From a checkpoint of a small image super-resolution model.
Model: 2.67M parameters, norm instancenorm, activation silu, widths [64, 128, 192].
Training: muon at rate 0.0052, 9700 steps, batches of 256.
Rows from block 14, named by matrix and row number. Each number is 200 + 30 x the weight over its row's rms, rounded and kept within 0 to 999. All counts start at 0. After the name is the row's rms in percent of the matrix's.
# conv: 3x3 conv (model.decb.1.0.conv.weight, 64x128x3x3), inputs 24-29, a 3x3 kernel for each
conv.5,097,233,216,228,182,196,184,169,182,226,192,212,217,196,206,224,208,245,227,205,212,187,217,191,166,182,215,171,223,210,227,174,192,201,213,168,197,172,217,205,170,176,201,230,211,192,202,216,219,223,233,252,212,214,217
conv.6,099,212,229,215,200,133,206,196,143,206,272,174,198,206,180,198,253,211,210,210,245,184,138,160,191,242,261,179,210,164,200,155,181,249,218,208,216,191,161,187,176,203,216,257,219,217,165,171,196,145,181,177,191,195,204
conv.7,096,201,181,197,202,177,213,177,246,237,196,177,211,176,194,240,209,212,198,176,189,217,212,132,166,200,167,166,202,185,174,199,235,176,237,266,228,191,181,185,188,170,164,173,218,172,205,206,190,227,253,232,234,223,147
conv.8,096,163,249,217,230,174,179,190,213,215,177,227,212,201,208,186,186,144,169,201,197,196,181,199,199,176,183,199,159,237,206,208,215,206,228,230,176,174,180,196,176,205,236,180,221,205,227,185,161,239,186,204,185,226,172
conv.9,096,196,248,223,168,208,201,220,241,174,229,217,183,219,127,220,228,143,178,191,158,158,230,195,159,264,224,207,202,208,187,261,194,182,250,213,212,203,159,153,275,273,144,192,189,185,186,231,220,133,166,230,212,195,182
conv.10,100,192,218,202,269,269,204,212,223,213,164,232,225,205,182,212,231,191,256,262,195,223,240,224,184,269,188,152,255,232,168,158,161,147,159,222,180,181,175,169,253,233,231,182,191,160,157,187,130,128,150,248,144,155,194
conv.11,098,146,181,178,193,238,194,210,153,185,194,175,227,155,203,213,210,237,206,155,229,159,209,215,202,208,199,150,171,207,200,228,208,225,177,223,191,177,143,157,163,200,198,188,159,243,239,188,171,178,192,179,232,257,224
conv.12,100,174,184,169,180,222,200,219,180,253,261,148,293,154,163,242,218,202,227,140,145,166,227,179,194,200,190,179,236,206,174,207,230,230,234,202,174,243,221,174,154,214,187,203,162,189,215,170,198,195,241,204,214,238,134
conv.13,100,133,217,233,200,151,212,181,144,128,206,216,227,191,164,171,203,160,233,143,158,202,137,195,284,208,186,183,213,204,220,206,202,225,230,219,143,185,249,269,159,238,215,187,141,182,239,236,256,190,242,186,172,208,187
conv.14,097,286,180,138,194,195,226,241,154,230,191,155,174,186,233,152,217,217,205,158,222,248,217,176,190,179,178,187,249,169,211,194,225,246,223,180,208,186,261,139,234,234,203,197,200,213,169,227,204,215,219,165,211,223,202
conv.15,104,202,175,172,210,204,218,234,206,242,222,156,207,226,206,194,206,192,189,219,211,172,181,179,228,206,195,189,256,220,172,238,234,183,176,190,226,167,236,182,144,191,216,206,191,220,215,157,143,229,252,183,198,166,237
conv.16,103,206,189,144,187,266,246,202,134,219,232,192,193,231,159,208,203,182,190,138,197,255,230,214,222,170,165,176,161,185,223,191,246,175,194,274,260,249,250,143,191,189,151,217,222,177,124,181,220,154,231,210,173,198,232
conv.17,103,230,219,202,217,219,211,203,176,209,179,220,205,195,185,210,182,188,211,242,240,228,204,217,229,191,254,188,180,189,181,251,216,206,220,195,200,185,222,171,136,149,191,233,196,199,231,197,150,193,307,189,151,182,210
conv.18,101,226,210,250,197,225,173,195,203,183,187,256,185,157,177,227,186,202,202,198,228,182,226,195,201,239,205,127,207,250,208,203,207,208,248,220,186,276,221,223,171,168,184,184,224,117,177,162,205,180,251,201,165,182,174
conv.19,099,133,217,130,201,202,200,186,235,154,193,175,204,203,202,196,186,197,174,208,119,145,178,187,214,164,187,190,214,210,204,197,184,172,228,189,180,173,110,236,145,120,190,224,142,239,190,231,233,167,209,185,196,169,258
conv.20,104,155,183,231,229,136,216,224,175,182,175,208,214,127,129,227,223,230,150,182,170,177,229,187,174,228,243,106,183,235,151,221,169,245,135,208,176,105,277,248,240,193,170,221,157,156,252,220,265,155,225,245,290,194,199
conv.21,099,160,196,109,171,234,211,190,148,206,164,244,181,206,281,195,222,161,268,152,205,242,208,268,227,160,176,189,254,174,181,235,246,180,198,181,167,166,173,187,174,246,158,185,137,226,208,165,155,176,215,171,206,219,221
conv.22,096,241,213,217,273,280,165,194,208,260,201,192,167,192,172,162,266,255,242,197,226,212,200,222,195,248,196,189,240,201,189,163,185,222,184,185,202,148,132,230,227,188,171,205,245,209,214,200,210,214,182,231,109,148,216
conv.23,104,232,176,166,202,120,162,206,143,216,186,239,191,162,202,186,210,213,173,182,170,231,250,247,187,257,186,221,261,242,208,202,228,233,156,206,170,245,273,191,158,196,227,167,203,232,233,207,213,195,158,224,123,168,182
conv.24,102,193,209,257,186,129,150,173,233,192,174,204,251,262,181,214,172,251,261,166,216,255,286,222,103,186,170,220,185,201,227,194,170,222,165,181,207,150,209,249,212,273,173,250,169,121,187,275,188,167,215,166,174,169,180
conv.25,101,229,207,210,196,212,171,254,184,175,204,164,191,213,217,187,180,152,223,199,238,217,192,272,244,225,182,203,170,173,207,166,187,164,181,162,226,199,155,179,193,158,166,195,197,180,166,212,223,203,174,257,215,202,207
conv.26,095,202,164,186,200,189,236,174,187,179,230,226,202,246,177,208,198,166,228,181,222,225,232,235,204,188,195,174,187,148,179,194,145,178,190,189,193,156,165,232,167,217,200,227,219,202,211,211,212,171,217,167,192,189,162
conv.27,098,182,150,186,187,275,229,216,197,188,226,240,233,138,173,216,230,230,218,249,214,215,226,215,201,161,154,162,192,187,192,166,199,164,164,201,203,222,211,197,112,151,194,219,264,187,213,158,133,249,223,205,195,248,188
conv.28,104,200,197,184,154,195,194,217,200,122,209,197,229,227,242,230,206,203,171,210,220,178,197,203,183,150,128,181,210,191,200,234,221,204,187,190,207,193,215,280,117,205,206,208,205,182,166,205,166,199,139,217,221,181,233
conv.29,100,219,227,231,242,175,196,249,178,214,235,163,219,190,190,201,244,223,175,208,263,198,168,218,246,202,238,173,183,165,195,182,207,197,145,161,201,183,155,223,204,200,221,184,199,217,171,213,174,185,186,232,182,252,174
conv.30,104,190,228,192,153,216,195,207,161,171,241,205,225,195,208,241,214,180,197,240,185,202,210,158,147,234,243,242,217,199,213,164,184,221,202,203,187,125,207,189,173,194,223,179,213,173,210,180,227,189,236,189,208,248,155
conv.31,104,181,195,194,158,191,180,180,183,215,223,205,251,220,209,192,191,201,194,208,199,198,192,186,171,183,131,182,218,211,209,168,204,251,231,228,196,274,237,173,199,215,194,160,168,195,263,211,195,211,195,216,138,188,177
conv.32,100,179,262,197,233,243,179,206,191,178,236,210,182,239,187,176,241,171,192,184,193,261,160,162,198,248,304,252,179,170,247,217,168,213,218,146,152,189,169,211,242,220,172,187,264,217,213,206,188,208,136,129,238,159,129
conv.33,099,178,179,160,235,252,203,218,228,165,209,176,189,187,276,176,171,189,168,234,215,142,166,215,258,165,273,202,194,186,183,169,242,231,249,132,184,220,229,163,226,236,181,181,174,157,195,205,229,228,157,223,238,244,212
conv.34,094,246,216,222,214,252,221,221,231,163,179,194,194,161,151,251,143,205,258,193,147,177,220,213,216,236,190,242,183,236,225,153,239,195,159,216,232,256,208,178,260,244,184,218,191,167,164,143,209,199,175,200,139,149,238
conv.35,105,218,169,188,169,180,155,237,171,232,242,263,191,264,212,184,207,253,249,162,193,164,253,236,224,248,260,185,266,251,239,218,224,152,194,206,173,218,232,238,231,194,230,210,176,115,203,246,197,218,174,184,192,206,226
conv.36,097,172,179,197,198,175,219,213,147,195,248,166,149,175,204,224,148,174,194,157,226,213,198,189,195,201,217,190,163,140,186,219,250,219,250,190,167,183,248,224,238,250,211,186,159,212,194,193,256,198,239,180,188,243,220
conv.37,102,230,209,144,198,145,189,264,133,232,188,214,205,202,192,193,194,144,199,216,206,210,143,208,255,190,197,240,230,206,247,224,196,151,236,156,145,209,204,223,154,230,308,164,215,182,199,179,155,183,149,199,135,189,197
conv.38,101,164,137,194,137,151,214,213,218,211,194,209,168,206,205,245,160,252,266,220,256,225,164,208,184,240,180,240,208,188,184,200,194,242,223,202,208,192,204,179,241,219,164,268,207,221,220,278,159,163,180,203,237,223,193
conv.39,099,186,281,138,173,167,194,168,212,207,211,157,165,191,238,184,176,198,194,148,222,192,183,160,233,191,151,242,177,195,216,161,204,149,183,201,205,140,227,205,240,232,251,162,198,188,191,164,152,186,205,180,210,172,173
conv.40,099,176,195,172,208,201,193,197,192,185,234,230,179,182,223,233,167,202,203,202,230,187,189,206,222,199,196,210,178,180,158,226,201,171,173,173,248,213,179,178,187,213,197,183,184,154,141,160,199,198,228,159,201,204,201
conv.41,105,252,212,211,235,240,153,193,233,209,191,166,159,199,227,232,173,238,203,189,187,179,170,205,211,188,192,186,184,203,224,182,189,181,208,225,214,223,195,181,215,195,192,162,191,211,196,179,195,209,257,229,169,192,208
conv.42,102,215,219,186,232,220,191,140,216,217,176,239,157,155,200,200,180,148,261,161,148,222,188,172,165,100,189,210,175,242,260,178,251,217,177,198,199,116,215,200,172,224,223,167,156,191,209,166,170,225,148,217,123,224,222
conv.43,104,129,252,252,240,195,158,171,234,166,199,178,201,253,222,239,202,209,261,194,281,220,152,185,182,211,163,201,223,183,187,215,200,209,186,152,224,261,230,210,159,159,171,194,163,188,208,180,225,163,171,189,242,187,199
conv.44,096,202,252,211,159,223,216,173,194,180,177,212,212,182,185,209,228,192,207,193,180,189,218,142,193,204,226,188,189,232,184,186,215,203,160,243,124,183,223,179,197,239,204,243,232,215,207,249,198,205,233,154,166,184,222
conv.45,099,166,240,234,188,262,215,164,258,184,193,179,240,218,183,196,179,197,215,163,144,225,231,236,229,222,230,211,196,203,166,156,255,186,169,216,207,192,233,257,254,226,210,204,202,205,207,179,222,178,255,193,192,184,237
conv.46,104,179,222,227,161,175,182,156,192,185,179,194,143,165,149,194,220,165,182,163,192,154,178,198,165,168,178,201,222,216,210,153,249,212,238,192,155,208,228,230,211,248,178,150,188,161,195,233,237,222,222,220,192,200,181
conv.47,103,233,221,103,147,263,214,200,164,244,226,209,182,148,223,232,155,170,200,173,165,202,139,215,169,179,171,164,176,190,207,179,228,163,201,181,199,217,222,193,230,238,192,211,156,196,194,207,211,224,209,199,167,154,163
conv.48,096,188,203,206,230,210,152,217,229,192,173,245,213,217,189,185,147,212,189,155,231,192,237,223,190,207,211,220,164,172,196,197,125,198,177,180,249,213,243,182,167,212,208,185,197,215,168,147,189,167,145,134,202,247,200
conv.49,102,232,220,266,154,277,229,192,177,190,168,171,187,152,221,178,157,247,223,250,240,214,242,160,190,221,186,251,165,128,156,192,208,213,221,199,192,196,161,141,183,206,198,213,253,168,196,165,173,194,212,213,249,280,211
conv.50,101,247,220,225,219,246,193,180,250,211,207,177,180,263,248,199,194,156,165,211,128,211,268,221,171,230,212,176,196,166,245,226,181,198,266,197,153,252,162,165,221,206,188,138,214,228,175,193,160,222,224,160,180,158,199
conv.51,099,194,190,222,163,230,201,181,187,196,163,157,163,200,205,163,209,196,233,184,206,176,161,238,208,201,209,221,209,181,211,223,248,216,191,134,190,317,225,212,300,197,162,93,173,200,212,198,202,167,159,208,186,186,215
conv.52,102,244,226,206,215,154,218,172,220,217,171,231,222,177,243,213,216,196,198,142,195,224,163,205,173,232,197,226,229,243,246,206,192,164,197,163,188,261,225,240,227,260,204,229,183,186,186,199,203,197,209,207,198,220,228
conv.53,100,230,182,147,227,230,175,252,175,200,255,224,188,194,188,271,230,195,177,233,144,155,261,230,203,198,240,178,214,216,234,161,225,189,191,162,205,105,233,176,195,111,152,218,214,212,204,171,160,241,221,259,131,147,151
conv.54,102,172,227,211,174,184,178,183,201,200,233,212,150,182,181,229,239,231,238,226,210,180,173,224,180,201,238,233,243,189,236,189,199,243,238,194,202,186,223,238,163,172,219,217,167,228,194,166,218,212,189,188,219,241,169
conv.55,105,186,187,177,187,221,226,231,154,227,277,218,206,245,219,235,206,179,251,219,224,197,203,218,218,175,146,237,219,236,211,196,185,193,201,201,207,197,217,179,145,106,165,221,178,191,210,175,165,280,249,197,234,148,190
conv.56,099,222,186,238,190,192,193,177,174,208,227,189,144,158,205,140,226,211,213,251,185,209,289,287,260,204,205,251,168,242,176,164,235,221,184,210,191,275,204,221,240,172,193,159,166,182,206,249,141,183,154,179,229,174,178
conv.57,103,192,246,247,192,163,207,222,185,214,246,215,159,201,157,247,225,191,209,206,165,189,154,206,202,170,254,209,123,180,229,209,195,225,182,219,181,216,220,230,169,248,198,245,238,227,247,182,213,206,216,193,151,173,193
conv.58,099,243,248,203,219,270,203,255,171,231,147,194,205,132,192,138,203,217,203,221,163,236,227,217,234,245,230,235,227,207,190,213,183,235,224,196,152,148,224,226,247,242,189,193,200,192,158,160,225,209,221,227,241,159,211
conv.59,099,190,187,216,243,206,167,235,248,180,179,182,235,254,231,169,241,222,163,183,227,216,246,226,166,176,237,189,226,222,143,229,236,169,148,139,200,136,143,183,180,156,217,196,212,222,174,178,300,179,237,245,214,220,192
conv.60,097,140,205,206,196,149,132,164,254,202,272,223,143,186,250,218,173,228,213,212,207,234,169,177,205,228,165,262,156,225,187,205,199,228,215,233,181,239,211,202,213,174,182,202,199,192,217,238,179,162,210,162,209,153,205
conv.61,100,173,185,258,200,143,169,193,201,146,189,167,190,158,247,201,180,206,175,204,202,176,178,144,196,177,151,191,196,145,157,237,185,187,170,203,203,183,246,184,180,131,192,174,171,259,200,185,265,252,228,187,169,217,218
conv.62,096,221,226,182,179,138,205,187,199,157,206,247,184,217,214,222,270,190,180,277,213,215,186,251,269,185,191,147,186,227,189,243,205,180,216,194,212,233,203,221,243,172,252,212,161,187,247,198,153,229,177,208,157,143,205
conv.63,100,163,152,269,158,182,272,186,170,179,164,282,232,187,134,155,219,218,201,185,192,186,221,130,182,154,195,211,175,224,185,166,192,192,131,224,214,145,289,243,135,201,195,170,203,204,159,192,235,263,235,232,202,278,228